config.toml
gain_aug_db = 6
hop_length = 160
num_classes = 72
bidirectional = true
rnn_residual = false
optimizer = "nadamw"
beta1 = 0.85
max_grad_norm = 3.0
Rows from block 4, named by matrix and row number. Each number is 200 + 20 x the weight over the matrix's rms, rounded and kept within 0 to 999. All counts start at 0.
# weight_ih_l0: LSTM input weights (gates i, f, g, o stacked) (model.rnn.1.rnn.weight_ih_l0, 768x384), inputs 256-319
weight_ih_l0.281,202,172,152,202,221,208,169,220,196,211,179,210,178,169,197,183,213,177,229,205,179,236,205,218,198,222,194,211,227,225,147,209,180,229,178,177,173,192,211,188,179,203,204,226,232,170,205,214,185,191,205,227,220,216,214,195,229,180,200,224,190,202,192,229
weight_ih_l0.282,213,216,193,202,189,192,205,183,214,198,206,206,185,215,192,187,180,210,213,245,186,172,189,238,180,192,179,191,181,221,203,215,202,237,214,219,202,214,214,189,219,193,205,175,185,159,214,202,209,238,188,203,189,225,226,191,212,162,220,204,234,222,218,194
weight_ih_l0.283,204,216,187,189,206,222,218,158,166,244,190,239,214,204,181,183,165,195,218,186,216,226,174,193,219,211,191,220,226,213,190,177,227,212,232,195,158,165,192,186,239,189,165,199,197,159,216,171,213,184,195,181,190,206,191,182,225,207,228,193,199,220,166,208
weight_ih_l0.284,189,195,222,185,165,192,187,183,201,182,183,205,205,222,216,225,199,208,209,215,166,212,195,230,184,177,196,189,229,221,198,199,212,244,213,190,187,171,187,181,209,184,178,164,211,189,198,169,192,223,179,208,195,202,228,215,192,195,244,244,179,173,180,193
weight_ih_l0.285,174,233,198,198,178,195,191,210,197,201,174,212,191,202,223,186,200,194,178,185,194,201,212,220,233,229,206,178,197,181,175,179,178,194,199,211,210,182,192,230,181,216,191,203,185,191,212,189,207,200,184,182,200,210,192,197,172,179,219,190,173,177,176,203
weight_ih_l0.286,225,235,208,169,186,206,204,229,176,176,161,235,191,213,189,170,218,190,222,185,198,192,165,231,250,205,186,194,190,169,224,198,216,241,181,240,208,155,179,201,203,224,213,219,222,228,244,200,188,224,176,182,194,194,222,183,190,213,219,215,212,221,150,186
weight_ih_l0.287,214,183,203,178,178,207,193,188,213,247,207,175,195,192,224,223,165,211,184,217,200,237,195,183,180,209,174,184,228,232,214,210,184,202,175,175,229,209,202,233,195,203,167,253,217,176,216,205,204,231,181,211,180,223,225,197,208,170,235,219,197,198,211,211
weight_ih_l0.288,188,196,175,229,172,191,183,186,246,200,205,188,211,222,180,203,182,231,197,218,175,206,185,216,211,177,220,176,186,181,179,170,174,232,188,227,180,182,204,187,187,189,190,209,177,196,246,160,246,205,181,208,199,247,218,172,244,201,203,228,200,217,194,207
weight_ih_l0.289,193,186,218,199,157,192,206,205,226,185,175,184,195,198,173,202,217,189,207,187,193,235,208,213,194,218,216,205,187,193,203,210,194,192,172,200,181,201,212,164,226,166,184,220,200,169,191,200,198,206,182,162,220,230,205,205,194,197,213,242,221,224,160,188
weight_ih_l0.290,193,245,188,213,192,180,185,174,164,189,199,234,204,225,210,184,175,181,237,233,189,188,226,193,195,190,210,230,178,201,174,209,211,213,207,201,163,212,225,181,204,207,190,183,195,204,219,187,196,179,192,185,225,213,219,175,245,195,238,235,214,215,182,167
weight_ih_l0.291,200,178,225,205,203,182,216,202,222,181,154,183,224,192,212,228,202,189,229,217,200,208,209,235,200,211,222,188,193,215,224,215,206,219,193,207,209,170,225,220,199,202,206,225,209,199,231,172,220,229,209,222,187,212,236,222,229,193,223,158,219,208,177,201
weight_ih_l0.292,196,211,226,196,149,199,194,191,190,202,201,210,188,210,190,232,206,180,179,199,219,198,207,190,196,191,220,174,197,219,203,208,177,200,207,235,174,193,192,233,204,176,219,183,184,200,231,165,189,231,184,206,225,183,190,204,198,214,247,182,221,201,191,199
weight_ih_l0.293,212,188,210,223,166,203,222,192,208,207,179,228,230,196,214,206,205,227,265,222,216,214,194,219,215,171,186,193,189,177,200,226,223,218,195,235,208,178,228,185,190,182,169,172,181,187,193,208,177,206,176,202,184,226,196,175,210,180,230,231,236,231,162,223
weight_ih_l0.294,169,174,189,202,185,205,166,208,191,222,182,222,210,170,194,218,235,206,197,221,213,184,218,217,191,229,189,163,193,189,199,219,200,206,197,233,183,184,202,239,192,181,159,185,212,170,216,189,208,192,184,169,194,202,218,208,200,196,239,189,223,212,166,183
weight_ih_l0.295,188,214,183,168,212,204,204,204,219,213,191,227,170,230,182,240,183,174,200,241,198,236,219,234,185,196,171,186,189,207,183,216,225,207,216,194,167,207,184,209,196,181,229,192,202,201,241,177,190,226,195,194,207,214,227,210,205,171,235,205,205,176,174,186
weight_ih_l0.296,200,214,185,184,167,190,196,186,220,237,210,233,195,209,218,230,180,183,210,209,203,223,212,201,191,189,196,192,193,204,173,186,213,237,213,222,172,210,183,182,206,186,195,176,191,172,222,171,212,213,202,200,182,222,234,199,193,204,255,212,227,216,209,211
weight_ih_l0.297,208,214,189,186,156,190,223,176,215,217,175,228,166,213,185,181,169,178,200,195,209,189,186,192,175,202,186,213,193,177,211,182,215,224,196,205,219,187,200,177,218,208,197,210,199,188,221,197,220,167,199,200,174,215,187,193,211,195,202,245,217,199,209,216
weight_ih_l0.298,201,197,173,224,180,179,164,173,184,204,185,229,190,195,230,172,197,160,227,205,193,217,219,180,185,180,217,174,224,214,182,192,200,211,175,233,213,197,186,181,195,191,185,225,216,170,227,197,221,190,190,184,187,186,171,177,191,218,213,230,216,190,187,232
weight_ih_l0.299,236,224,226,207,197,206,206,183,200,187,160,209,195,202,226,225,227,202,202,192,212,186,214,218,211,218,213,238,200,197,179,202,213,211,206,227,232,167,175,201,175,176,222,180,206,203,198,192,229,217,206,168,196,219,187,187,188,202,182,232,216,218,186,206
weight_ih_l0.300,186,190,200,230,190,185,202,237,238,188,195,219,189,187,170,223,226,185,202,177,218,186,222,235,188,178,182,177,183,194,200,229,198,184,220,208,212,210,177,207,217,193,179,179,205,173,195,214,196,191,207,222,190,193,204,211,242,200,187,240,207,200,223,211
weight_ih_l0.301,179,189,223,186,200,155,226,177,188,246,209,212,191,209,186,193,198,161,187,168,223,204,215,244,225,197,215,199,202,213,200,229,211,206,198,209,203,161,221,226,173,176,191,210,209,221,230,225,231,198,216,181,197,236,231,165,215,181,196,193,205,203,186,199
weight_ih_l0.302,200,203,211,191,200,178,181,179,195,230,187,188,173,226,190,231,192,211,207,218,213,207,193,182,203,175,239,181,180,175,198,170,198,191,179,227,207,196,209,215,218,225,170,234,195,207,176,196,208,200,187,172,176,220,213,235,240,232,161,208,193,182,198,211
weight_ih_l0.303,204,224,210,234,192,172,213,179,183,232,194,226,227,216,202,183,203,213,216,200,194,232,207,210,183,195,179,157,192,191,192,184,162,224,191,234,184,227,207,182,221,205,188,229,211,180,204,215,198,167,187,195,188,213,262,182,227,203,185,218,202,176,214,204
weight_ih_l0.304,197,222,182,217,161,187,185,192,169,196,185,210,210,192,176,234,207,190,193,197,198,176,213,192,225,225,207,216,196,176,186,183,236,213,199,216,185,200,201,193,189,189,206,208,175,219,186,197,199,198,172,196,246,238,188,180,224,186,191,190,184,195,179,195
weight_ih_l0.305,210,231,167,231,186,227,200,190,215,238,201,201,202,230,196,176,221,204,235,261,187,220,227,243,209,201,194,213,215,205,207,179,209,223,168,211,225,201,178,211,191,193,170,215,212,220,207,152,229,199,175,212,197,206,192,189,209,208,211,217,217,202,164,194
weight_ih_l0.306,210,178,212,237,194,206,216,232,198,215,166,191,207,217,226,236,181,182,183,192,232,196,234,178,177,192,192,182,189,163,212,209,196,178,221,182,168,214,180,183,187,175,205,220,208,246,192,197,226,223,208,174,201,201,202,211,218,211,216,205,213,185,170,203
weight_ih_l0.307,182,228,179,202,124,188,221,203,184,188,205,217,223,203,188,208,201,223,226,182,185,230,170,224,198,207,237,171,238,215,208,177,191,190,198,214,179,204,190,212,199,192,191,197,199,211,241,192,203,216,202,210,185,212,223,192,222,221,240,188,181,219,171,183
weight_ih_l0.308,178,170,180,180,162,190,225,187,210,227,180,201,202,183,189,186,191,211,191,200,207,193,194,191,200,212,170,204,210,231,176,209,181,218,182,218,222,176,194,244,210,173,213,179,228,174,209,190,208,197,206,217,191,213,175,224,233,179,208,203,201,212,163,189
weight_ih_l0.309,199,205,197,208,187,215,197,197,245,210,183,207,192,196,215,193,223,209,175,222,204,195,166,230,174,203,230,169,211,243,228,196,220,224,178,182,176,213,169,221,190,225,206,195,188,175,221,214,201,215,226,181,222,217,247,214,204,202,230,215,231,199,199,193
weight_ih_l0.310,218,173,172,186,156,181,194,223,190,182,201,228,198,196,192,240,174,181,208,224,185,234,178,196,189,185,178,173,235,205,192,196,225,231,176,182,183,216,201,192,204,182,168,203,223,210,206,202,218,217,200,212,234,203,196,222,193,219,218,256,198,180,183,224
weight_ih_l0.311,193,219,186,183,170,211,197,190,167,174,206,208,183,203,188,206,165,234,207,185,201,206,232,210,203,164,228,178,207,223,214,174,198,210,196,233,190,239,161,171,209,206,218,254,186,155,226,168,180,202,188,148,198,189,206,221,172,215,243,196,244,253,199,196
weight_ih_l0.312,193,203,188,236,186,190,170,195,205,192,164,224,182,193,157,221,174,176,178,174,200,183,178,225,221,195,201,192,190,222,174,188,171,193,170,220,187,200,200,216,186,175,185,235,183,211,228,162,188,208,176,232,221,194,193,217,214,155,218,243,205,227,186,190
weight_ih_l0.313,176,184,147,212,186,215,224,234,223,207,176,182,207,195,174,179,188,224,203,221,225,203,161,214,230,182,192,220,202,209,204,216,190,215,194,193,187,203,223,211,180,162,211,207,182,187,243,172,210,198,206,199,213,216,208,196,213,162,211,241,190,196,189,228
weight_ih_l0.314,204,218,218,173,184,183,207,217,211,205,198,198,185,178,170,194,196,195,253,200,191,178,184,224,202,201,177,219,171,173,221,234,208,218,187,237,217,221,206,180,205,186,209,199,197,175,232,178,218,196,180,217,225,199,222,212,190,188,188,231,184,210,200,190
weight_ih_l0.315,199,223,242,220,195,178,208,171,235,184,182,234,203,197,187,211,220,178,240,206,192,206,201,202,230,173,231,186,193,186,205,207,212,208,210,202,199,194,205,194,188,216,176,192,190,217,238,202,223,179,211,183,230,189,214,174,237,188,200,236,229,203,186,190
weight_ih_l0.316,208,208,182,197,175,189,186,215,218,167,163,226,211,179,203,169,205,186,222,197,244,227,156,199,220,210,191,229,186,237,189,195,212,199,186,193,212,185,179,203,188,171,189,246,209,191,219,194,208,217,202,172,193,234,185,201,195,197,209,204,196,188,216,162
weight_ih_l0.317,200,229,213,179,165,182,229,196,191,195,198,202,195,194,173,206,204,227,206,222,204,191,199,193,210,230,169,204,220,189,218,203,217,207,233,206,193,177,211,204,202,219,206,195,166,171,202,186,189,219,194,206,212,207,174,180,194,196,226,230,169,191,202,181
weight_ih_l0.318,185,202,229,195,173,185,226,183,197,228,178,210,212,186,180,198,184,202,240,228,204,212,219,224,221,184,229,182,211,177,185,182,218,206,176,186,214,159,213,201,190,184,202,169,241,168,229,172,201,184,170,221,179,220,210,216,214,190,223,229,197,208,207,207
weight_ih_l0.319,225,227,161,207,183,181,183,165,192,199,207,242,189,187,179,215,199,210,212,197,202,211,163,197,224,206,192,197,174,185,181,196,186,207,163,207,175,192,212,182,172,176,184,218,168,160,195,197,200,195,196,224,168,197,222,188,205,212,220,219,215,211,202,160
weight_ih_l0.320,177,220,186,175,203,223,207,205,209,187,176,254,208,186,180,181,210,207,214,223,184,176,217,191,203,172,207,206,141,194,199,187,217,201,188,240,175,191,229,178,186,201,213,171,193,203,189,182,223,220,198,195,206,208,192,209,197,193,230,228,190,197,204,211
weight_ih_l0.321,229,216,202,191,202,187,198,191,228,189,182,246,175,204,197,241,217,181,227,224,200,189,183,200,197,202,214,173,195,203,222,232,180,188,220,216,226,210,201,188,201,194,180,205,187,160,227,162,211,230,180,227,186,220,220,215,228,178,267,234,229,215,195,204
weight_ih_l0.322,208,214,158,192,179,160,209,214,217,194,201,212,184,193,166,222,153,220,218,258,163,194,171,222,173,186,181,194,222,187,165,204,207,219,190,172,215,210,191,183,183,200,236,179,217,161,190,161,202,177,196,228,194,183,230,187,219,168,228,223,184,225,168,194
weight_ih_l0.323,224,195,196,196,164,198,203,167,189,199,199,220,151,206,206,195,199,211,226,223,189,199,227,244,212,217,180,216,179,220,222,221,172,223,231,176,186,186,213,174,172,200,212,218,168,171,198,171,203,194,210,188,240,236,179,221,189,213,234,230,224,217,202,233
weight_ih_l0.324,227,198,216,209,188,202,174,201,203,231,161,237,200,194,191,222,215,166,242,215,219,181,218,189,161,241,220,165,223,243,204,171,213,207,186,218,206,201,179,206,194,201,205,248,219,195,199,197,207,240,178,198,164,233,213,196,185,203,215,224,210,220,194,184
weight_ih_l0.325,225,208,202,204,161,210,202,157,169,173,181,245,192,202,190,237,174,168,206,219,183,211,213,199,204,180,215,192,213,186,173,218,215,203,213,223,174,213,177,191,181,176,214,199,203,168,223,218,210,211,170,185,245,217,210,229,184,172,206,239,197,220,172,195
weight_ih_l0.326,205,222,234,194,157,194,231,229,211,188,159,183,166,183,167,202,186,211,212,179,202,208,201,194,193,194,241,200,211,195,195,212,173,243,179,220,209,191,212,203,193,179,170,201,198,197,186,176,231,217,176,233,216,245,214,191,196,200,230,201,210,183,193,208
weight_ih_l0.327,201,203,206,203,183,216,219,216,155,198,199,245,188,161,151,214,174,210,227,163,172,235,214,197,218,170,227,222,214,222,169,252,206,223,169,243,196,218,217,188,200,170,177,174,236,170,156,188,192,225,213,174,173,208,196,207,161,190,206,213,191,228,193,195
weight_ih_l0.328,198,169,236,193,233,204,208,212,224,182,223,207,166,170,221,190,180,199,198,185,197,209,226,224,200,172,190,223,186,226,211,199,211,184,209,207,162,225,176,199,192,167,173,228,208,181,251,210,218,207,214,193,189,191,179,211,186,167,228,226,195,192,192,217
weight_ih_l0.329,195,235,231,189,218,159,195,185,217,249,178,216,217,226,212,219,225,199,227,189,183,206,221,217,172,230,207,210,218,214,224,190,199,240,182,200,187,195,209,185,203,190,194,182,224,225,230,220,234,179,157,172,164,179,243,208,201,204,211,205,194,207,190,204
weight_ih_l0.330,210,220,238,210,183,210,195,213,203,245,192,212,220,185,178,211,209,218,206,192,218,218,201,209,213,180,195,210,204,223,220,221,207,200,210,194,220,173,232,182,198,219,214,188,190,188,237,165,229,230,202,194,225,187,181,179,205,217,223,227,186,210,164,218
weight_ih_l0.331,221,205,202,197,194,240,215,204,227,200,231,223,205,200,166,201,214,211,193,194,210,190,176,179,238,194,216,189,179,234,208,200,172,236,188,218,166,205,235,190,218,210,169,174,205,171,199,165,203,226,183,190,210,230,222,180,212,176,221,246,221,239,200,209
weight_ih_l0.332,181,195,188,223,194,210,186,213,180,182,178,192,187,226,158,179,192,228,199,225,213,186,226,213,216,216,176,187,220,175,177,213,186,225,161,194,201,239,215,184,169,180,220,239,215,174,231,158,208,202,206,194,182,195,185,175,194,195,201,241,200,201,182,223
weight_ih_l0.333,174,195,195,173,176,192,217,224,176,173,174,201,226,190,179,218,202,175,237,220,222,213,200,190,196,195,176,214,185,196,196,190,214,198,177,223,211,199,214,187,210,185,219,178,227,185,193,162,189,192,196,196,227,206,183,217,214,185,228,209,201,228,208,214
weight_ih_l0.334,174,196,205,228,222,230,167,196,212,188,152,189,191,229,218,159,204,220,240,207,189,212,200,211,190,190,207,222,185,239,177,175,177,200,173,223,179,204,202,214,185,180,215,216,219,214,200,172,240,206,188,169,197,189,205,198,220,160,223,191,199,231,167,155
weight_ih_l0.335,218,181,169,220,211,221,216,188,218,211,211,221,199,228,165,225,201,201,238,226,210,237,187,224,203,182,194,180,174,189,196,215,200,231,174,213,191,190,211,216,204,195,192,225,192,172,176,174,196,238,218,194,211,232,205,205,173,203,230,224,197,173,223,229
weight_ih_l0.336,226,235,238,164,179,215,175,220,205,219,215,234,175,208,201,214,182,186,210,198,232,187,197,210,178,221,178,174,194,235,192,201,190,205,168,218,215,219,205,185,171,172,212,189,196,194,220,197,203,205,174,195,232,187,218,225,227,182,207,236,207,206,184,222
weight_ih_l0.337,223,183,188,198,211,221,189,210,208,187,167,223,200,204,224,231,222,209,232,204,186,216,179,182,184,207,227,201,170,166,180,232,188,230,196,189,182,188,181,209,170,216,204,218,210,182,206,202,199,180,216,189,207,166,177,234,207,193,204,218,188,201,209,188
weight_ih_l0.338,194,204,194,200,140,194,195,183,172,191,160,229,183,224,197,199,217,226,235,229,177,220,208,204,194,216,183,174,186,206,227,215,227,202,191,180,218,205,220,197,211,205,220,183,186,209,182,172,240,212,192,203,223,245,218,169,224,176,229,234,220,207,168,180
weight_ih_l0.339,214,223,176,167,189,191,172,208,212,192,207,201,201,201,190,213,175,203,239,187,182,168,212,206,225,224,190,208,185,173,188,194,204,217,215,238,218,219,208,187,195,183,199,193,225,216,219,171,161,207,235,219,196,213,190,164,218,181,223,216,176,222,180,179
weight_ih_l0.340,199,190,212,174,173,198,199,226,218,211,180,254,181,179,174,226,195,157,211,203,193,195,222,223,221,194,221,168,199,190,169,184,192,232,174,177,201,220,187,191,186,195,220,209,183,189,212,177,182,223,209,188,210,236,192,179,191,186,237,247,199,185,173,219
weight_ih_l0.341,220,202,226,170,159,217,234,168,234,176,201,177,198,217,199,213,175,232,184,227,195,202,188,205,190,208,177,162,209,168,247,218,174,216,236,210,193,167,221,178,172,186,179,181,181,182,192,177,192,232,223,202,222,267,192,211,189,192,227,205,225,176,194,229
weight_ih_l0.342,193,202,176,201,206,217,193,166,214,221,235,229,187,205,202,231,201,219,216,211,208,190,191,170,184,194,210,219,181,201,199,230,196,230,189,209,195,196,199,191,192,175,222,170,214,210,183,168,169,206,235,191,215,190,197,190,182,210,240,221,188,229,205,186
weight_ih_l0.343,229,204,201,184,189,208,192,230,205,215,200,186,179,184,211,190,174,221,240,228,188,194,212,177,216,201,202,180,170,233,213,227,182,233,203,195,232,227,216,216,198,219,217,223,212,192,219,217,209,218,189,207,210,245,179,235,226,205,219,228,235,168,194,229
weight_ih_l0.344,163,217,223,197,204,199,178,173,222,242,214,234,155,196,216,227,213,232,204,185,196,190,221,213,196,199,166,186,195,186,196,188,210,238,218,191,184,189,193,204,225,177,189,217,205,224,211,175,207,226,184,178,197,200,184,188,192,219,199,222,230,186,192,210
weight_ih_l0.345,200,207,226,220,165,190,209,187,215,252,198,205,216,196,234,172,197,263,204,181,221,185,212,185,246,204,201,183,220,192,200,206,220,236,199,207,174,209,229,202,220,200,178,222,180,202,213,176,239,219,188,208,177,198,220,200,205,226,172,193,186,216,180,201
weight_ih_l0.346,187,184,181,185,155,163,187,194,206,219,174,230,203,173,186,213,178,181,193,200,197,185,170,246,195,193,205,210,198,208,204,206,179,222,191,190,187,197,192,223,184,209,209,221,207,169,187,179,201,218,192,213,232,176,213,216,235,160,239,197,183,223,190,199
weight_ih_l0.347,210,222,191,175,187,175,190,188,206,189,187,190,185,216,194,206,186,194,220,189,192,202,194,214,229,188,210,174,208,212,177,181,188,227,171,221,198,198,194,184,209,188,216,226,212,178,227,188,176,186,205,185,232,236,241,217,181,194,243,231,181,182,178,175
weight_ih_l0.348,209,209,213,185,191,195,201,228,193,230,183,239,179,211,183,221,225,197,236,220,241,208,215,203,184,212,197,175,232,222,186,201,200,225,153,236,187,188,185,212,197,179,180,227,197,176,215,178,200,191,174,222,205,228,188,231,212,185,195,207,227,224,186,194
weight_ih_l0.349,205,210,191,188,175,204,221,199,176,213,187,233,201,206,209,226,241,181,190,193,222,180,197,194,195,213,208,202,225,225,238,204,188,223,194,201,172,207,187,172,228,169,175,231,197,187,236,180,170,198,195,217,210,229,185,192,236,189,217,185,186,210,173,233
weight_ih_l0.350,201,195,168,214,161,206,198,177,217,212,176,217,209,205,189,202,202,227,173,225,209,170,210,215,205,184,179,178,218,222,224,207,198,184,184,203,216,195,211,210,162,209,221,178,179,161,212,172,187,201,196,186,201,209,200,221,206,199,206,238,205,168,244,180
weight_ih_l0.351,214,187,229,228,206,175,189,197,217,213,200,203,161,186,217,225,179,201,242,191,174,210,181,209,230,200,169,152,198,241,175,181,180,206,163,223,212,204,207,192,205,191,212,194,167,187,219,176,223,225,155,211,207,200,199,200,222,189,215,244,247,235,157,155
weight_ih_l0.352,182,212,218,193,187,178,217,202,185,183,196,228,212,212,167,224,176,222,218,208,181,236,193,170,191,179,221,174,201,180,179,186,188,196,179,173,187,234,184,170,175,186,192,217,204,173,185,204,203,180,212,176,193,219,197,203,220,187,174,237,187,186,228,177
weight_ih_l0.353,188,201,228,221,161,196,176,189,179,239,205,225,183,211,183,227,176,184,230,188,190,204,191,236,224,226,185,183,176,192,214,217,184,225,164,208,196,190,187,204,235,181,204,177,209,175,207,186,212,183,170,204,193,189,200,206,202,159,214,192,191,216,195,181
weight_ih_l0.354,200,175,187,199,210,201,169,200,184,180,230,199,173,223,186,227,170,230,176,217,198,221,200,190,186,165,203,201,228,195,190,228,187,185,219,226,175,211,186,145,231,156,191,194,220,203,229,202,219,187,172,181,204,236,189,190,181,233,195,216,185,226,197,217
weight_ih_l0.355,174,226,180,235,154,210,190,178,192,185,208,200,184,190,173,192,198,234,237,216,206,221,191,177,207,203,213,207,208,222,223,210,194,200,173,192,200,210,211,189,215,184,202,187,192,166,204,203,186,193,215,170,183,200,229,191,231,199,229,211,200,191,185,210
weight_ih_l0.356,174,210,210,236,205,177,190,181,195,215,160,230,204,206,199,211,196,201,233,176,190,177,180,196,212,204,214,206,181,221,197,209,217,236,188,209,178,221,193,213,222,174,206,203,228,186,195,184,185,213,174,208,200,188,211,172,238,201,221,182,242,215,203,191
weight_ih_l0.357,214,222,185,179,190,221,206,203,206,224,202,202,173,214,173,213,174,183,190,233,180,209,186,218,171,217,209,156,187,187,200,199,200,198,176,199,192,194,206,193,193,198,191,234,180,177,226,218,185,203,165,216,202,213,193,191,190,145,214,250,224,229,173,184
weight_ih_l0.358,228,188,245,175,211,217,174,155,207,181,198,231,227,243,198,206,228,170,221,241,194,195,177,232,220,196,197,173,182,227,167,185,198,241,205,245,163,163,209,232,170,219,168,198,225,190,213,178,220,206,171,166,195,193,181,187,201,179,222,225,216,188,180,175
weight_ih_l0.359,165,172,239,209,168,198,219,222,181,223,194,221,185,219,206,191,175,212,180,201,202,207,213,198,226,207,212,162,190,179,192,202,196,200,176,187,194,192,205,172,185,155,198,194,240,199,193,180,181,207,169,189,202,202,200,182,233,182,218,246,227,176,164,191
weight_ih_l0.360,193,225,182,203,194,194,193,225,167,222,181,206,179,191,169,228,196,194,240,218,190,170,207,197,234,215,178,174,236,216,174,227,193,184,203,213,182,199,211,161,177,210,219,198,227,170,207,199,183,224,207,200,206,202,186,222,228,201,217,203,171,197,196,202
weight_ih_l0.361,235,182,211,157,189,195,184,214,176,204,182,205,223,236,177,192,176,220,204,213,207,189,201,207,193,215,214,186,185,196,203,193,188,207,216,188,209,196,195,235,211,167,212,229,190,215,219,178,221,206,226,218,231,205,179,188,222,197,207,220,206,206,195,208
weight_ih_l0.362,175,222,185,199,148,206,215,222,187,227,209,200,166,182,170,226,189,185,204,223,216,219,189,219,202,188,167,217,201,206,175,194,207,209,164,205,195,206,237,179,197,209,202,166,229,202,210,175,235,217,161,206,209,201,228,210,210,222,212,201,206,221,182,196
weight_ih_l0.363,221,189,182,186,164,203,203,178,222,181,196,221,155,192,200,240,189,205,228,224,185,199,221,233,194,182,226,185,197,223,175,194,218,223,180,202,182,205,203,188,167,175,182,188,197,167,199,193,169,207,205,217,191,241,182,228,199,190,182,224,228,185,168,193
weight_ih_l0.364,179,188,189,214,210,232,225,210,172,208,205,222,218,209,162,209,166,181,207,206,195,214,203,199,196,179,205,164,186,213,215,204,174,242,212,228,210,219,233,198,201,166,218,174,225,218,189,204,236,188,205,195,227,218,203,204,189,165,224,212,218,228,199,183
weight_ih_l0.365,201,192,233,216,164,208,175,203,227,191,152,189,204,180,227,210,207,180,200,181,231,183,235,228,192,203,186,169,204,215,223,184,184,191,204,181,175,173,209,197,169,197,211,175,207,182,186,214,188,192,161,223,223,228,191,213,221,180,217,203,241,196,194,203
weight_ih_l0.366,200,219,178,176,176,201,182,210,184,187,172,236,205,210,171,166,166,209,218,195,200,216,210,192,225,158,191,212,198,226,183,204,202,234,191,185,215,220,220,182,212,211,212,186,177,166,201,185,202,238,171,181,202,187,237,205,231,157,187,226,225,190,193,204
weight_ih_l0.367,186,211,230,199,176,203,201,193,219,236,230,250,190,208,189,235,181,224,240,190,210,205,204,206,196,194,185,198,186,203,202,183,222,238,202,209,189,201,216,193,173,194,230,210,234,170,224,180,227,184,180,196,190,240,213,205,201,197,228,221,190,220,175,213
weight_ih_l0.368,223,233,187,182,152,175,226,215,195,200,186,185,220,236,187,200,207,214,201,202,196,213,201,206,170,218,241,167,181,183,223,222,183,217,210,223,215,196,197,224,185,235,212,174,225,201,229,193,207,185,210,198,213,201,233,197,211,191,224,229,236,185,186,224
weight_ih_l0.369,186,200,189,213,182,200,178,185,174,191,209,220,186,214,181,199,161,182,216,226,195,172,182,193,168,170,206,227,216,197,247,205,236,205,206,197,186,199,176,207,175,232,178,197,200,193,196,184,239,184,217,226,171,205,226,150,217,171,194,214,179,214,181,189
weight_ih_l0.370,170,224,214,202,176,234,204,198,225,216,221,224,202,200,219,183,166,207,225,204,217,204,186,221,229,161,210,196,180,229,179,211,200,211,175,192,178,176,179,217,214,179,196,188,213,191,185,194,212,180,187,198,224,201,225,185,213,165,184,199,174,204,205,219
weight_ih_l0.371,203,185,206,202,163,226,181,189,226,210,180,188,182,216,217,231,205,210,209,221,189,207,214,167,222,172,206,227,206,167,211,190,175,230,227,219,187,184,220,212,204,217,191,198,215,182,203,215,231,175,216,187,189,209,183,200,216,195,201,170,173,205,177,204
weight_ih_l0.372,205,177,178,218,147,226,240,185,170,179,200,215,207,193,211,225,240,222,198,173,249,202,212,222,213,161,185,205,212,222,207,218,210,198,227,213,182,211,176,158,197,240,181,215,203,196,209,174,197,179,170,160,223,245,216,207,207,175,205,227,207,223,173,187
weight_ih_l0.373,200,226,177,172,201,195,239,217,195,231,221,196,183,209,178,186,147,215,220,217,179,229,230,193,222,163,212,189,215,170,199,203,198,238,213,185,154,176,211,213,207,181,209,199,153,182,234,170,181,218,232,208,233,226,198,204,211,180,192,193,184,195,159,204
weight_ih_l0.374,170,185,205,177,162,198,188,178,199,223,195,221,198,198,174,194,185,202,198,238,204,168,216,225,201,175,219,199,197,218,200,204,204,179,174,222,209,218,222,223,191,210,206,224,178,226,202,205,187,203,172,201,218,195,181,218,242,159,196,234,234,181,197,219
weight_ih_l0.375,232,235,220,227,179,148,204,170,180,223,202,196,216,225,190,185,181,218,177,198,161,232,229,199,214,188,194,182,204,208,223,231,205,211,185,188,207,197,208,201,190,181,216,164,148,195,206,209,192,182,172,211,238,219,234,170,193,219,236,226,190,202,158,213
weight_ih_l0.376,193,216,240,228,185,237,193,225,201,204,203,197,166,207,150,194,169,194,195,178,195,187,166,181,248,173,169,183,198,171,222,184,189,210,187,180,164,193,222,180,211,175,205,208,203,200,201,207,231,159,169,194,202,197,196,208,183,180,206,239,236,205,154,210
weight_ih_l0.377,194,231,198,157,196,187,225,184,224,196,187,205,224,192,214,193,197,200,201,181,188,210,208,221,217,226,204,171,201,182,233,234,199,225,218,222,215,186,191,217,198,226,228,215,203,195,202,168,208,220,245,229,204,189,192,200,189,202,192,242,191,201,165,192
weight_ih_l0.378,226,209,183,202,165,194,238,193,223,181,212,201,198,235,206,223,163,214,179,229,169,202,214,213,186,208,212,194,187,205,224,199,203,210,154,218,171,205,193,219,193,215,198,182,173,190,235,163,183,222,161,175,198,198,201,185,237,184,228,204,198,225,172,172
weight_ih_l0.379,183,196,227,214,184,217,204,178,193,231,218,232,154,214,183,230,154,213,182,238,182,216,177,214,188,185,213,224,206,157,172,188,221,231,226,191,182,172,215,157,225,192,223,202,191,180,219,171,214,200,195,170,202,170,219,202,199,186,249,202,194,197,173,189
weight_ih_l0.380,197,195,195,207,201,202,200,176,236,230,185,219,206,178,191,182,187,203,215,186,223,184,208,248,234,232,190,165,210,226,173,221,228,218,188,181,190,173,191,233,190,172,171,222,208,219,235,171,216,192,201,190,195,194,175,187,191,192,228,234,238,232,161,216
weight_ih_l0.381,188,244,192,226,163,182,202,228,185,228,211,209,188,189,192,160,217,214,222,239,193,197,172,178,227,197,207,201,205,222,210,235,183,206,210,188,146,171,214,235,184,200,205,193,168,193,209,207,204,218,173,201,182,194,220,185,186,241,214,167,217,211,209,190
weight_ih_l0.382,180,209,217,217,193,186,193,178,221,210,201,239,196,222,166,247,175,229,233,178,210,187,214,254,203,187,179,150,214,224,211,230,212,208,177,184,170,198,218,191,153,165,199,190,177,164,220,183,217,167,189,218,206,198,213,205,205,201,173,216,189,217,160,184
weight_ih_l0.383,177,200,194,200,173,191,195,223,193,196,187,230,226,180,195,193,178,219,243,200,232,187,221,212,228,178,208,204,180,197,188,197,218,180,181,224,204,212,199,184,207,161,175,200,194,180,197,157,204,171,199,213,224,188,176,184,209,200,176,175,233,233,210,182
weight_ih_l0.384,194,220,212,178,175,170,205,179,201,197,220,218,160,223,209,234,215,213,227,225,211,203,195,208,176,204,183,198,183,199,233,210,221,197,197,220,189,211,175,226,186,197,194,183,187,202,192,184,192,182,178,216,174,217,230,225,187,216,210,196,196,204,206,175
weight_ih_l0.385,188,217,208,204,213,234,214,181,203,218,180,202,173,204,209,166,192,177,217,171,196,154,235,213,197,193,180,187,230,215,214,211,178,192,189,189,205,216,157,225,183,211,217,222,210,243,216,208,237,181,202,177,178,200,212,224,224,207,198,233,229,201,217,179